Rows from block 11 of the encoder, named by matrix and row number. Rows with one number belong to one channel. Each number is 200 + 40 x the weight over its row's rms, rounded and kept within 0 to 999. All counts start at 0. After the name is the row's rms in percent of the matrix's.
# p10: first pointwise conv (encoder.blocks.11.p1.0.weight, 640x640x1x1), inputs 120-159
# p20: second pointwise conv (encoder.blocks.11.p2.0.weight, 640x640x1x1, transposed), outputs 120-159
p10.295,102,200,213,251,204,207,208,219,212,271,164,131,196,201,198,214,267,268,215,185,186,167,182,210,107,202,225,263,219,208,236,213,209,151,161,204,249,134,227,227,211
p20.295,105,137,212,136,248,185,223,217,159,205,172,232,121,219,283,211,178,192,194,156,131,233,176,201,149,273,300,209,195,205,195,227,215,126,193,259,192,157,166,168,191
p10.296,099,226,185,155,201,169,171,225,184,284,170,206,220,165,226,177,214,177,199,127,174,219,251,181,196,210,245,193,209,202,172,237,161,228,172,169,200,143,245,195,119
p20.296,100,186,226,190,179,282,145,251,240,218,185,227,165,227,220,256,267,173,239,224,145,219,148,266,204,236,286,76,249,206,143,238,199,161,209,184,212,197,233,239,192
p10.297,099,184,224,175,182,209,158,237,194,170,192,213,231,211,165,255,210,211,213,216,107,154,147,194,247,202,202,244,217,159,92,156,213,287,210,160,183,176,142,163,134
p20.297,104,174,140,202,227,160,143,163,161,189,242,247,240,196,185,247,227,141,225,161,217,258,171,201,244,255,241,202,183,209,178,205,208,127,245,166,191,230,240,227,252
p10.298,097,229,208,196,203,188,206,165,231,182,180,204,149,98,143,155,180,214,161,227,197,177,174,161,199,176,173,197,196,91,208,216,273,204,113,95,178,260,123,214,185
p20.298,097,197,268,149,265,209,204,182,255,214,152,212,193,195,148,166,249,233,215,256,146,162,196,153,151,197,226,282,287,183,161,156,208,256,233,165,105,164,180,241,116
p10.299,101,149,235,265,230,180,178,151,202,294,130,169,216,183,116,184,238,252,245,211,252,154,206,171,164,165,199,253,222,165,217,202,182,100,155,222,217,176,193,202,122
p20.299,103,200,187,252,237,271,69,189,143,165,171,193,261,218,132,208,154,153,112,225,136,152,163,185,230,242,250,122,214,265,250,185,144,187,152,229,211,234,178,207,172
p10.300,102,235,187,190,118,144,180,260,211,191,188,157,211,161,233,161,209,221,211,179,151,241,166,161,285,206,173,228,228,187,169,230,224,109,217,132,249,224,249,226,183
p20.300,098,178,183,190,243,167,168,134,211,239,171,197,243,186,208,193,215,217,162,260,272,152,219,139,161,134,235,198,190,244,200,195,234,140,223,172,145,138,207,195,204
p10.301,099,214,241,172,213,176,211,182,176,146,231,207,185,269,142,208,174,147,181,189,217,279,188,185,162,167,150,203,232,210,187,117,273,219,173,243,220,115,191,254,224
p20.301,098,238,193,238,212,230,110,186,181,171,234,198,184,262,180,180,178,121,169,213,158,166,239,207,201,280,212,177,158,180,220,224,174,228,232,187,242,258,275,159,186
p10.302,103,162,190,213,222,173,249,140,168,188,188,181,118,168,204,178,198,242,178,273,203,159,182,235,155,153,221,209,165,234,157,161,200,168,233,184,247,195,187,186,197
p20.302,095,186,198,215,239,187,110,141,171,193,141,169,214,250,170,229,169,237,203,233,163,187,220,248,189,252,293,184,204,143,277,227,256,266,254,202,193,149,185,189,244
p10.303,100,208,178,196,206,230,216,195,162,245,165,205,182,137,225,193,222,188,214,189,232,197,235,211,158,197,232,193,193,247,224,188,271,218,196,154,146,212,128,211,177
p20.303,099,205,226,156,141,217,126,248,242,130,223,209,154,193,190,174,295,245,171,252,221,112,211,186,207,194,164,196,183,230,204,180,223,161,147,217,211,138,232,220,190
p10.304,099,256,229,271,206,226,123,243,163,176,151,217,183,237,204,176,151,251,251,247,215,186,177,187,292,196,255,215,142,202,210,243,233,293,193,163,121,232,159,150,213
p20.304,103,253,224,176,220,243,169,205,264,220,243,152,182,205,274,241,191,142,170,236,225,192,171,180,221,158,149,221,204,139,256,242,202,222,206,173,123,214,260,206,151
p10.305,102,192,196,208,237,188,187,218,187,179,231,198,170,201,194,199,146,194,223,219,253,253,203,207,239,280,194,280,180,205,165,165,200,201,155,196,238,225,134,173,155
p20.305,095,193,174,212,166,189,252,148,231,179,166,218,207,206,177,222,153,230,151,257,135,115,221,105,237,244,186,239,219,200,119,208,200,229,136,218,261,200,94,188,241
p10.306,101,220,193,208,253,195,227,161,332,209,206,217,125,210,229,218,216,231,208,193,199,130,232,161,176,121,217,182,197,143,157,168,164,225,185,176,213,147,259,240,171
p20.306,103,212,262,175,146,177,135,218,211,150,301,237,226,212,178,273,166,222,226,238,149,220,179,205,230,184,268,158,176,223,206,177,242,168,195,118,216,220,326,239,259
p10.307,099,201,175,193,199,236,180,148,191,205,131,177,140,184,268,158,208,217,151,243,221,180,193,217,264,174,199,184,234,167,201,188,209,145,222,170,203,197,269,203,158
p20.307,103,206,173,196,163,235,169,277,231,195,292,117,127,212,190,214,209,174,264,185,164,193,131,197,211,156,224,188,175,195,141,130,199,126,210,186,171,161,271,179,166
p10.308,102,191,232,149,179,284,191,151,243,209,138,239,153,210,239,233,197,122,160,182,111,237,206,182,171,148,186,147,195,184,179,198,200,156,190,235,231,173,219,254,201
p20.308,101,174,174,157,157,221,149,180,196,216,258,180,171,211,244,168,174,172,229,150,172,149,200,213,209,116,95,162,173,170,267,126,136,196,191,211,160,167,155,153,243
p10.309,099,165,199,121,210,192,206,185,227,168,132,245,191,198,141,140,118,227,198,170,225,245,179,186,179,305,191,262,200,220,199,251,238,217,207,186,233,206,224,218,155
p20.309,101,219,159,134,199,129,188,138,171,220,140,176,231,235,265,235,200,250,139,185,218,226,209,182,88,219,215,223,269,213,203,230,250,270,187,200,249,200,240,197,180
p10.310,102,224,168,173,161,199,249,199,191,227,230,118,221,222,186,152,227,248,202,116,168,211,260,193,205,160,162,230,226,144,219,123,205,285,300,142,161,195,200,206,194
p20.310,102,248,187,187,187,232,155,195,200,212,107,248,190,197,110,186,204,201,209,188,213,212,205,213,188,177,183,286,224,236,264,255,246,251,131,183,221,247,165,227,251
p10.311,104,257,149,169,242,218,168,158,209,276,201,181,219,145,191,231,204,231,185,209,228,224,260,188,133,204,176,226,243,154,183,208,138,164,166,210,224,165,160,268,204
p20.311,103,184,231,183,180,263,293,211,179,246,224,271,310,218,112,165,243,164,195,187,255,221,258,167,225,181,115,187,267,178,255,238,260,197,222,209,242,177,182,173,183
p10.312,097,203,239,197,182,255,255,299,192,209,243,172,251,205,216,159,250,261,195,150,194,200,212,239,201,113,231,255,121,186,214,152,200,149,224,229,229,225,213,151,251
p20.312,101,195,258,215,134,244,190,182,197,176,233,152,111,199,169,192,198,189,198,175,280,168,243,186,84,219,235,204,224,278,202,206,117,234,175,204,175,224,175,227,230
p10.313,097,239,250,170,192,251,268,197,165,150,168,176,287,237,191,175,255,246,153,282,198,176,137,237,242,205,219,165,227,146,206,207,164,206,214,215,163,260,159,269,208
p20.313,098,233,222,224,204,233,150,173,169,240,172,249,202,198,240,192,247,155,294,195,223,171,183,239,214,136,183,182,269,243,217,161,258,221,224,129,251,283,274,223,198
p10.314,097,228,168,235,212,201,125,191,226,184,138,97,179,200,225,183,233,198,252,226,212,185,163,213,217,132,212,163,135,236,220,251,151,160,137,205,153,214,195,214,226
p20.314,099,163,257,197,236,140,200,203,164,260,190,184,112,184,185,237,194,177,200,273,225,220,263,200,221,249,106,210,262,227,207,193,189,154,302,161,233,207,209,193,252
p10.315,100,272,163,201,246,210,185,207,271,230,140,306,153,245,159,201,168,126,247,244,271,161,226,146,160,225,232,242,165,162,219,211,232,304,194,205,179,207,244,184,293
p20.315,097,183,187,246,134,144,228,247,184,272,161,192,167,304,268,231,219,74,191,193,217,172,122,213,179,186,192,210,216,214,235,252,165,171,243,222,124,243,200,176,114
p10.316,098,239,173,190,179,207,189,173,220,163,212,201,261,224,180,237,285,158,298,217,246,237,145,206,172,156,190,197,176,205,203,286,183,225,176,220,187,181,192,168,208
p20.316,098,240,195,182,229,121,170,225,143,209,187,171,236,186,168,207,155,214,284,266,275,192,207,230,253,180,259,250,221,270,218,135,193,215,145,189,215,258,190,253,242
p10.317,099,223,158,184,222,125,162,199,164,279,173,145,220,146,180,191,163,217,223,177,205,238,205,196,125,253,159,217,246,207,212,205,169,234,219,257,246,217,201,110,195
p20.317,102,234,253,178,165,212,213,180,217,219,239,162,168,184,201,148,235,247,211,215,186,155,184,233,107,278,239,227,177,190,195,170,254,191,218,210,226,124,175,141,199
p10.318,100,193,198,161,203,284,205,228,181,271,162,192,230,222,252,184,223,237,224,250,235,321,242,184,265,169,182,182,226,205,181,211,180,236,229,226,244,208,205,256,185
p20.318,105,269,186,228,220,201,173,198,209,220,202,202,185,169,197,237,134,171,142,195,200,160,227,133,225,165,287,194,179,221,247,198,180,228,248,181,151,272,210,198,235
p10.319,098,181,265,169,185,282,178,160,205,185,218,183,200,248,175,193,154,170,189,175,234,217,164,229,255,182,185,244,122,254,162,170,144,257,169,143,160,169,101,201,282
p20.319,098,268,254,129,201,254,127,187,192,158,165,165,180,269,160,230,188,242,182,194,180,184,191,176,217,222,215,215,171,205,159,230,194,188,196,206,228,196,181,222,226
p10.320,098,227,178,180,186,165,162,185,268,276,173,208,273,185,155,251,252,143,213,163,223,213,248,225,299,234,248,153,227,175,213,174,189,255,274,199,164,190,238,173,166
p20.320,102,212,182,166,160,263,173,171,267,239,234,102,161,196,197,246,223,261,227,210,232,233,199,155,183,208,147,171,236,219,235,210,178,265,237,129,161,264,213,210,210
p10.321,104,247,190,199,221,150,261,227,176,202,148,199,222,182,141,248,226,203,191,227,155,215,260,194,146,221,182,291,244,217,235,164,294,128,228,226,168,185,163,236,227
p20.321,103,259,197,225,163,206,196,216,206,312,223,193,177,202,189,165,225,245,197,195,195,161,168,112,261,195,179,86,172,174,195,194,278,92,251,198,223,242,216,162,183
p10.322,102,207,148,169,237,209,214,249,181,129,211,205,169,129,290,258,217,212,211,237,253,189,148,160,200,184,175,302,188,210,245,218,178,200,188,153,230,251,190,269,176
p20.322,102,126,191,192,172,237,220,209,182,299,270,160,160,150,152,187,151,208,203,169,228,188,242,193,223,180,187,217,192,167,213,207,266,145,141,249,231,227,205,230,117
p10.323,098,146,166,211,255,198,216,220,210,146,256,217,260,226,228,243,187,198,170,186,197,170,210,188,178,145,188,233,190,203,161,187,179,171,170,242,202,213,199,237,236
p20.323,100,252,183,209,198,172,238,220,205,194,184,195,254,196,257,186,264,148,128,181,158,180,223,196,186,211,133,241,189,240,174,242,263,114,214,218,226,177,245,154,332
p10.324,099,194,141,196,236,245,218,238,149,210,176,194,253,213,171,164,181,249,185,225,159,182,128,138,228,156,202,228,189,194,170,219,234,225,170,148,200,176,340,181,181
p20.324,102,157,160,187,161,170,268,194,183,214,213,185,201,145,180,157,239,154,222,152,136,159,191,128,195,219,250,185,158,202,243,154,198,213,251,219,216,193,185,234,225
p10.325,101,190,188,168,203,143,227,195,177,202,177,282,221,151,167,218,201,157,173,151,136,182,115,193,197,216,176,257,201,184,185,133,117,266,219,256,258,93,250,177,163
p20.325,102,151,212,168,219,171,168,180,187,195,221,199,147,162,206,152,201,218,209,238,207,154,210,243,183,210,146,238,113,205,171,272,218,233,133,219,125,211,186,220,212
p10.326,099,206,224,112,230,293,186,237,186,245,154,198,232,108,250,174,150,144,173,172,227,212,206,256,267,184,217,151,202,137,164,209,231,165,158,178,243,189,172,248,226
p20.326,102,159,215,170,144,267,164,184,197,229,167,196,261,189,227,209,222,239,149,291,205,142,173,171,213,315,135,224,231,147,161,220,237,178,140,221,162,223,164,133,271
p10.327,102,165,180,252,119,231,158,221,276,220,157,215,181,211,292,120,280,228,200,245,229,267,195,186,193,190,151,172,207,143,207,167,169,250,201,122,178,207,267,223,166
p20.327,103,209,210,216,134,198,245,206,189,199,152,210,264,203,212,169,201,325,196,186,224,238,217,272,168,149,169,255,247,194,190,189,133,225,152,219,180,134,216,176,218
p10.328,098,139,118,264,223,215,209,265,232,181,156,175,132,175,207,203,157,169,123,292,222,208,269,185,128,184,205,232,130,242,152,182,114,195,162,209,248,214,175,147,234
p20.328,104,200,218,210,172,206,163,159,277,212,193,191,236,178,183,228,152,186,182,228,249,168,221,164,183,195,219,237,253,189,209,188,232,232,213,209,239,149,241,213,175
p10.329,103,242,224,210,185,204,253,196,154,220,155,244,134,191,264,206,272,112,288,156,226,244,234,204,215,210,179,210,134,139,179,257,191,192,187,151,218,143,214,125,200
p20.329,098,155,246,173,215,111,215,163,175,128,185,136,172,242,260,188,243,286,239,195,112,159,152,163,254,168,157,174,180,195,206,196,202,185,195,192,227,179,194,264,155
p10.330,101,141,182,191,242,221,121,122,149,222,182,172,178,193,205,251,202,161,202,245,206,175,199,256,162,224,183,172,255,174,221,145,228,252,207,177,165,298,132,212,234
p20.330,104,182,203,232,198,185,65,225,145,211,176,231,241,116,189,237,221,180,145,213,206,193,268,219,205,210,216,168,286,248,166,156,214,173,255,207,186,153,216,188,259
p10.331,100,181,183,226,242,195,154,237,166,123,194,155,173,311,250,199,179,128,150,162,131,206,180,157,235,129,214,171,228,283,191,195,222,195,178,163,213,190,178,152,201
p20.331,102,185,269,246,141,205,195,220,209,236,178,229,204,211,207,202,242,153,238,210,186,206,165,243,121,215,186,164,188,208,222,338,204,172,190,172,228,167,238,177,257
p10.332,099,156,172,189,193,178,155,241,230,161,192,230,144,242,189,255,193,235,276,188,238,218,203,195,220,169,262,230,196,142,125,220,296,249,218,199,231,261,189,125,266
p20.332,103,163,193,153,257,193,291,96,141,157,234,214,244,196,157,222,224,195,206,198,237,201,179,225,177,177,199,155,187,196,247,240,156,183,253,196,163,237,319,201,152
p10.333,096,196,237,117,220,162,196,198,117,160,189,251,201,224,178,196,203,157,222,217,170,225,214,208,162,191,245,207,257,221,222,214,221,126,174,254,162,224,183,98,239
p20.333,098,156,237,204,207,179,176,168,238,189,174,246,179,159,197,192,213,129,189,169,163,240,281,133,203,257,168,164,298,255,205,187,176,199,169,181,154,178,232,130,212
p10.334,101,240,146,182,179,186,263,210,206,122,244,247,185,282,206,226,232,244,224,217,171,200,231,240,183,212,202,146,193,192,168,188,230,235,182,173,186,227,152,242,173
p20.334,102,216,195,177,188,251,206,142,280,249,176,300,205,133,229,197,201,152,241,220,222,222,201,224,206,223,185,262,225,224,263,210,222,235,130,174,220,224,203,213,140
p10.335,100,203,241,224,165,202,220,215,230,258,133,234,205,225,214,175,107,219,218,197,235,214,154,195,209,276,200,231,185,186,229,174,153,195,215,140,190,203,235,189,263
p20.335,107,202,176,226,236,154,129,232,164,140,233,269,148,185,175,259,228,196,199,151,257,105,205,188,200,179,136,238,203,256,223,193,142,190,257,214,282,237,146,188,230
p10.336,100,239,212,189,173,208,201,181,168,217,276,219,231,148,174,193,207,218,231,140,209,165,147,139,201,217,198,181,195,178,211,299,158,179,175,215,216,240,220,137,205
p20.336,098,174,227,235,189,220,215,172,239,213,136,247,230,255,116,183,287,245,201,133,146,179,116,246,180,280,202,218,215,181,160,129,161,224,205,242,258,171,135,134,157
p10.337,102,197,212,187,236,149,199,176,170,244,204,194,207,150,193,127,188,165,211,231,197,149,213,136,214,216,191,180,185,181,196,211,181,210,201,146,152,188,254,220,181
p20.337,096,261,197,107,126,186,157,120,185,161,176,175,142,163,176,202,186,309,155,137,202,173,213,202,203,182,144,143,168,178,151,231,206,263,141,249,212,90,195,212,203
p10.338,102,281,139,249,224,244,211,275,198,202,212,196,187,241,214,198,208,127,193,164,183,235,235,210,201,177,136,148,175,195,216,227,157,225,136,202,214,216,169,127,191
p20.338,102,184,169,152,222,148,146,174,208,182,209,233,180,182,203,159,204,147,219,211,196,231,174,136,192,148,163,161,197,246,223,210,230,194,201,181,155,163,194,226,160
p10.339,098,218,168,155,140,201,205,171,182,194,205,167,234,169,180,200,279,189,186,164,175,175,172,104,256,120,149,212,219,200,268,209,132,117,234,197,171,247,201,205,219
p20.339,097,182,134,195,226,195,198,211,206,159,223,186,218,131,208,217,160,235,244,200,196,94,195,212,190,178,218,220,229,145,196,175,200,215,250,92,243,205,203,172,261
p10.340,099,256,170,158,244,173,218,238,215,246,184,218,287,169,206,253,183,173,200,230,204,201,225,146,277,153,181,167,207,185,156,158,253,197,174,166,202,204,123,136,162
p20.340,098,252,143,277,226,187,176,204,205,198,231,249,262,247,186,247,210,189,287,157,155,221,206,238,279,227,235,216,160,209,223,167,217,255,174,224,223,256,251,196,184
p10.341,097,202,234,261,160,145,198,230,190,182,164,189,230,235,163,145,188,179,187,216,220,226,202,242,208,136,159,264,241,229,208,204,193,136,266,115,198,245,95,204,196
p20.341,100,142,254,207,223,245,178,199,142,205,184,256,221,214,210,174,240,191,222,131,236,253,225,245,155,260,275,183,219,195,198,166,179,181,161,175,184,147,186,199,225
p10.342,098,225,170,204,166,216,198,184,238,202,218,160,190,170,154,290,140,94,197,238,249,199,190,92,176,136,217,163,180,233,201,276,173,207,208,242,193,160,210,124,273
p20.342,097,157,282,244,233,193,171,265,194,210,245,259,246,178,242,256,209,199,208,232,164,246,219,141,227,223,235,217,167,216,306,218,210,282,181,177,210,177,209,233,141
p10.343,099,235,182,158,252,183,223,166,171,168,177,147,276,108,252,159,198,197,190,215,215,297,205,205,141,213,160,244,194,201,169,249,219,185,227,207,242,188,199,210,168
p20.343,101,206,282,220,162,275,146,213,292,185,278,176,216,278,234,183,211,206,171,189,248,180,258,218,289,159,223,193,190,138,164,144,218,250,246,210,248,173,291,161,255
p10.344,097,190,183,234,235,157,152,227,237,146,203,132,179,146,211,147,155,253,132,185,163,184,205,206,217,252,191,229,152,164,199,161,232,170,164,115,152,234,176,200,241
p20.344,100,179,272,190,197,233,233,225,207,232,198,136,195,255,204,231,205,192,217,197,164,266,213,280,189,199,228,197,233,231,218,196,202,186,182,150,269,246,181,248,182
p10.345,096,123,181,208,215,183,211,226,209,163,252,230,256,137,138,191,187,322,235,166,177,128,252,269,151,153,231,216,208,120,147,233,194,148,145,191,309,148,192,236,166
p20.345,094,128,244,156,243,260,186,257,140,198,206,227,164,198,220,142,243,184,182,224,196,170,229,189,183,225,162,236,201,199,131,181,264,164,256,178,235,169,185,221,264
p10.346,100,161,141,208,226,208,202,251,185,164,153,240,237,195,193,141,208,169,160,256,180,154,251,133,215,167,185,199,164,225,222,173,199,108,180,179,169,252,298,151,160
p20.346,099,171,187,134,236,150,206,183,235,158,170,180,193,224,150,216,216,279,271,223,227,259,221,230,176,200,192,211,165,182,224,136,165,187,135,196,199,226,112,180,131
p10.347,100,163,136,201,183,236,204,171,168,144,140,153,154,196,188,237,185,198,241,203,204,133,115,121,268,174,253,177,146,236,204,191,207,122,220,132,159,176,234,159,234
p20.347,100,178,215,289,244,244,205,201,156,205,212,194,163,114,187,206,200,165,237,191,254,228,254,237,195,201,159,196,209,178,140,200,251,282,172,250,224,317,203,194,212
p10.348,102,180,168,226,159,217,184,210,197,247,119,240,153,99,262,202,269,175,215,150,207,160,194,200,195,157,211,226,295,188,140,169,248,174,118,166,141,229,170,204,155
p20.348,104,122,215,240,209,245,161,169,270,183,190,225,131,158,175,159,280,160,227,148,237,215,162,163,177,180,157,228,163,212,155,166,194,184,211,242,215,228,181,208,228
p10.349,101,167,224,161,118,270,204,151,213,178,208,171,212,193,265,238,162,149,165,172,223,119,217,142,254,144,226,188,250,197,201,223,140,160,196,230,171,200,242,159,131
p20.349,098,294,203,134,188,231,148,177,261,169,222,172,268,167,188,159,242,193,204,236,180,231,134,174,184,226,186,177,198,138,270,272,190,203,139,222,169,207,206,143,227
p10.350,100,228,174,152,218,155,233,200,133,186,215,226,265,180,173,205,151,189,198,199,201,138,225,247,186,209,234,163,230,163,215,295,164,207,244,234,193,161,183,189,225
p20.350,093,120,229,202,209,161,223,202,196,136,129,176,221,154,201,172,219,194,180,159,224,213,217,207,220,167,249,149,257,201,149,175,199,175,165,214,222,207,134,249,208
p10.351,100,167,196,251,232,216,194,142,294,230,170,156,178,222,205,215,148,261,249,279,223,248,173,191,248,178,262,183,231,279,143,172,184,259,108,228,249,170,227,237,213
p20.351,096,209,247,235,230,118,144,239,198,273,232,207,210,218,178,205,228,216,190,214,261,301,135,274,184,192,263,203,198,219,305,206,237,153,180,204,216,171,275,194,252
p10.352,094,157,257,179,207,179,192,156,206,216,150,164,167,215,211,152,229,136,161,234,71,186,238,171,186,210,169,248,170,174,142,239,253,180,204,169,187,213,197,292,196
p20.352,108,82,225,157,257,192,231,194,232,163,234,211,193,167,145,218,294,228,204,224,210,214,211,273,154,264,175,181,189,252,162,268,249,179,241,149,177,202,180,173,179
p10.353,102,141,241,257,218,283,184,214,178,206,190,157,179,162,280,159,244,218,108,168,255,204,193,163,237,150,194,136,165,228,236,150,211,93,161,218,210,213,224,244,239
p20.353,101,122,146,196,223,196,233,196,307,240,291,224,213,178,85,165,179,241,184,255,218,168,244,154,214,196,198,224,162,258,195,224,215,208,231,156,199,223,184,279,233
p10.354,096,161,223,176,275,188,160,141,190,124,227,200,232,104,279,151,253,209,206,171,175,272,241,267,153,183,213,186,262,197,234,200,220,208,179,245,209,152,348,210,179
p20.354,099,69,218,171,273,139,218,188,221,163,190,199,211,169,196,223,164,207,192,177,231,89,203,203,199,196,203,223,230,199,146,199,245,162,138,244,206,205,167,235,101
p10.355,100,172,246,259,192,189,246,143,199,168,199,208,256,153,198,186,212,199,173,237,220,204,162,227,211,203,189,110,178,268,189,254,198,226,187,276,167,268,208,181,215
p20.355,101,151,174,158,204,237,203,257,267,182,236,130,189,211,172,248,119,193,183,212,162,145,229,131,262,161,225,262,231,145,287,199,195,183,161,188,246,219,190,209,241
p10.356,102,236,287,187,218,207,196,198,127,215,246,169,277,150,205,254,140,232,190,164,188,233,186,177,238,148,162,72,130,193,179,229,244,218,211,258,163,181,146,170,145
p20.356,099,211,251,179,175,185,170,264,158,220,202,251,177,234,237,195,206,155,157,229,208,207,214,220,194,225,252,193,224,286,229,205,163,116,141,293,189,211,216,169,235
p10.357,102,206,189,217,205,151,160,133,182,181,197,165,168,150,120,181,182,227,172,224,198,196,245,179,181,204,150,274,232,203,169,201,223,152,221,210,265,219,225,254,218
p20.357,100,235,265,124,200,209,181,140,206,239,162,178,142,208,229,146,204,221,204,202,216,194,150,295,215,222,168,218,189,269,168,227,201,167,172,189,221,143,195,138,222
p10.358,103,215,213,193,160,236,214,227,219,241,165,258,143,199,196,256,234,188,114,201,205,223,125,280,123,270,233,148,227,268,181,284,216,240,227,159,233,202,260,223,261
p20.358,099,185,193,222,257,145,212,186,163,247,183,220,121,194,149,100,221,177,244,209,202,216,148,209,190,96,192,110,154,176,260,186,113,194,226,136,177,206,157,171,166
p10.359,098,270,277,130,200,258,176,174,219,236,166,191,238,200,169,183,244,174,162,195,225,254,241,269,184,169,188,174,245,293,185,313,212,217,187,198,221,156,175,148,252
p20.359,103,225,222,261,193,211,215,239,178,111,207,217,137,150,237,174,243,223,193,214,134,209,222,197,207,163,235,290,146,258,223,185,219,161,202,190,166,223,240,173,275
p10.360,104,223,196,126,187,170,229,208,225,221,212,189,223,233,229,251,158,138,158,262,250,204,203,153,171,310,180,135,206,201,200,252,168,201,199,178,224,166,223,198,120
p20.360,100,291,226,215,208,223,196,237,201,202,265,147,254,177,195,235,169,178,188,187,168,118,165,198,123,220,176,194,252,241,298,127,211,170,197,164,201,165,235,180,238
p10.361,098,165,184,188,180,176,194,225,202,214,153,208,154,278,252,221,217,163,158,191,197,146,254,215,164,261,139,172,178,232,303,155,178,214,115,270,213,278,182,234,221
p20.361,103,159,165,186,270,211,167,171,174,171,172,223,146,174,250,212,257,142,197,153,197,264,281,215,178,279,247,196,201,190,183,65,262,129,198,207,267,173,212,236,212
p10.362,099,243,200,175,231,161,231,230,216,205,257,138,143,134,218,251,188,167,128,230,136,198,190,225,193,200,217,217,139,208,189,201,222,203,236,293,193,181,171,212,185
p20.362,100,241,184,189,213,93,124,185,244,211,264,210,279,197,160,209,168,206,199,239,215,183,209,243,251,189,186,226,175,152,136,236,184,180,197,181,75,291,211,147,189
p10.363,103,185,191,173,198,212,288,162,227,249,239,280,178,218,213,185,232,224,132,184,176,214,216,215,194,216,250,230,230,215,262,145,150,230,268,175,232,291,286,187,116
p20.363,098,126,188,276,248,201,127,245,245,117,191,108,174,291,201,274,234,158,192,187,212,254,203,213,163,137,205,178,161,232,245,152,205,165,190,177,184,196,212,230,210
p10.364,103,124,235,219,265,257,193,198,170,299,168,219,216,218,119,139,179,287,198,193,194,216,211,172,178,209,272,202,226,131,180,159,220,143,200,205,146,161,252,192,217
p20.364,106,242,180,200,157,228,226,279,124,171,199,193,255,211,170,153,229,200,212,221,117,140,160,129,287,271,223,222,190,245,117,159,202,188,196,196,195,217,192,180,206
p10.365,099,179,180,216,193,209,149,231,227,175,209,206,239,215,252,203,208,245,205,172,249,180,262,197,180,267,210,141,239,132,157,222,198,180,205,196,241,195,178,244,198
p20.365,100,248,204,185,185,261,283,216,262,205,294,250,213,242,183,126,241,130,217,179,254,191,227,192,195,206,212,177,188,179,233,212,200,182,221,200,177,190,324,208,175
p10.366,096,266,208,194,180,185,260,162,257,193,141,179,225,266,196,170,150,115,121,155,162,145,140,198,211,226,178,195,229,157,149,251,258,134,147,215,185,159,203,150,251
p20.366,097,234,172,230,166,184,243,247,213,192,171,200,174,235,184,198,219,203,146,180,175,179,217,259,197,160,188,161,151,241,190,248,190,212,205,169,213,194,297,223,219
p10.367,101,241,157,188,156,206,253,195,240,204,148,154,246,227,120,214,195,176,225,196,154,206,206,217,244,193,200,282,192,172,104,198,231,184,254,171,251,261,175,175,213
p20.367,105,242,125,264,220,175,207,248,229,178,192,174,165,232,228,222,174,184,212,182,165,191,295,152,263,222,201,244,301,177,244,223,192,181,292,79,207,171,180,261,198
p10.368,099,243,191,161,163,167,251,228,228,185,201,211,268,145,232,188,175,147,254,279,270,148,218,176,252,219,236,177,189,232,186,178,183,207,183,130,188,228,158,204,192
p20.368,099,182,158,228,235,197,184,215,166,236,191,287,95,250,223,274,191,283,209,203,198,248,188,184,277,129,230,222,97,282,204,222,216,227,202,304,136,194,216,164,131
p10.369,100,224,224,181,260,149,195,275,186,184,118,199,279,221,240,210,267,182,195,217,213,140,176,249,135,199,235,171,221,238,169,178,170,186,174,192,200,164,223,165,107
p20.369,100,168,149,169,250,218,176,229,266,212,209,242,234,245,247,211,258,230,174,180,247,186,140,209,208,180,179,172,201,222,201,223,247,170,222,220,234,184,211,186,169
p10.370,098,144,184,166,150,195,219,158,249,202,157,228,216,199,236,206,259,256,179,142,174,260,163,152,204,239,211,220,122,156,251,112,169,289,207,167,174,188,177,227,211
p20.370,097,170,238,261,190,162,189,233,174,241,219,172,207,217,168,153,227,205,248,136,266,221,208,197,228,226,164,231,205,147,233,175,243,171,236,162,165,174,236,283,179
p10.371,100,208,257,247,198,156,167,247,251,251,156,186,164,182,150,217,175,224,234,193,228,114,208,134,206,179,248,187,142,153,153,207,175,228,221,85,150,230,155,231,197
p20.371,102,243,273,215,206,283,213,189,205,170,153,190,221,228,238,179,236,201,174,206,159,194,215,184,176,170,154,196,210,199,162,268,186,204,300,237,171,220,184,182,158
p10.372,100,242,218,259,185,110,200,208,75,189,213,224,231,131,198,160,221,286,216,242,198,205,190,162,204,196,144,256,227,256,235,205,210,127,253,265,213,201,158,192,188
p20.372,103,124,149,241,138,168,220,194,179,147,248,193,188,287,122,111,198,215,207,196,254,207,200,138,204,238,181,223,185,156,178,227,163,145,191,251,191,210,199,219,138
p10.373,099,183,202,213,200,178,243,153,190,246,255,234,171,125,262,111,220,146,265,200,168,234,178,243,177,164,86,169,295,268,137,217,224,277,228,164,214,161,151,161,220
p20.373,099,181,185,155,135,257,265,141,146,173,155,197,193,219,195,244,113,153,234,225,225,260,285,210,198,202,225,202,132,211,264,267,239,153,195,239,205,220,181,254,161
p10.374,102,231,214,220,166,285,154,213,116,214,222,190,205,178,215,243,182,252,191,132,236,178,161,186,208,143,165,221,159,223,204,237,147,224,240,206,271,205,239,181,155
p20.374,102,157,152,183,162,164,252,139,182,206,179,149,236,229,219,126,150,252,183,217,138,144,244,227,198,195,147,272,190,207,188,208,200,218,185,239,242,258,212,194,183
p10.375,101,184,288,245,206,194,238,184,181,258,157,340,182,167,201,248,250,231,196,194,179,275,248,249,255,213,179,189,205,201,156,206,167,250,237,243,301,181,273,254,199
p20.375,098,226,283,171,234,223,188,164,225,248,183,215,191,197,231,190,199,202,159,87,171,298,190,236,194,216,242,126,199,198,179,302,197,239,210,273,151,234,146,139,219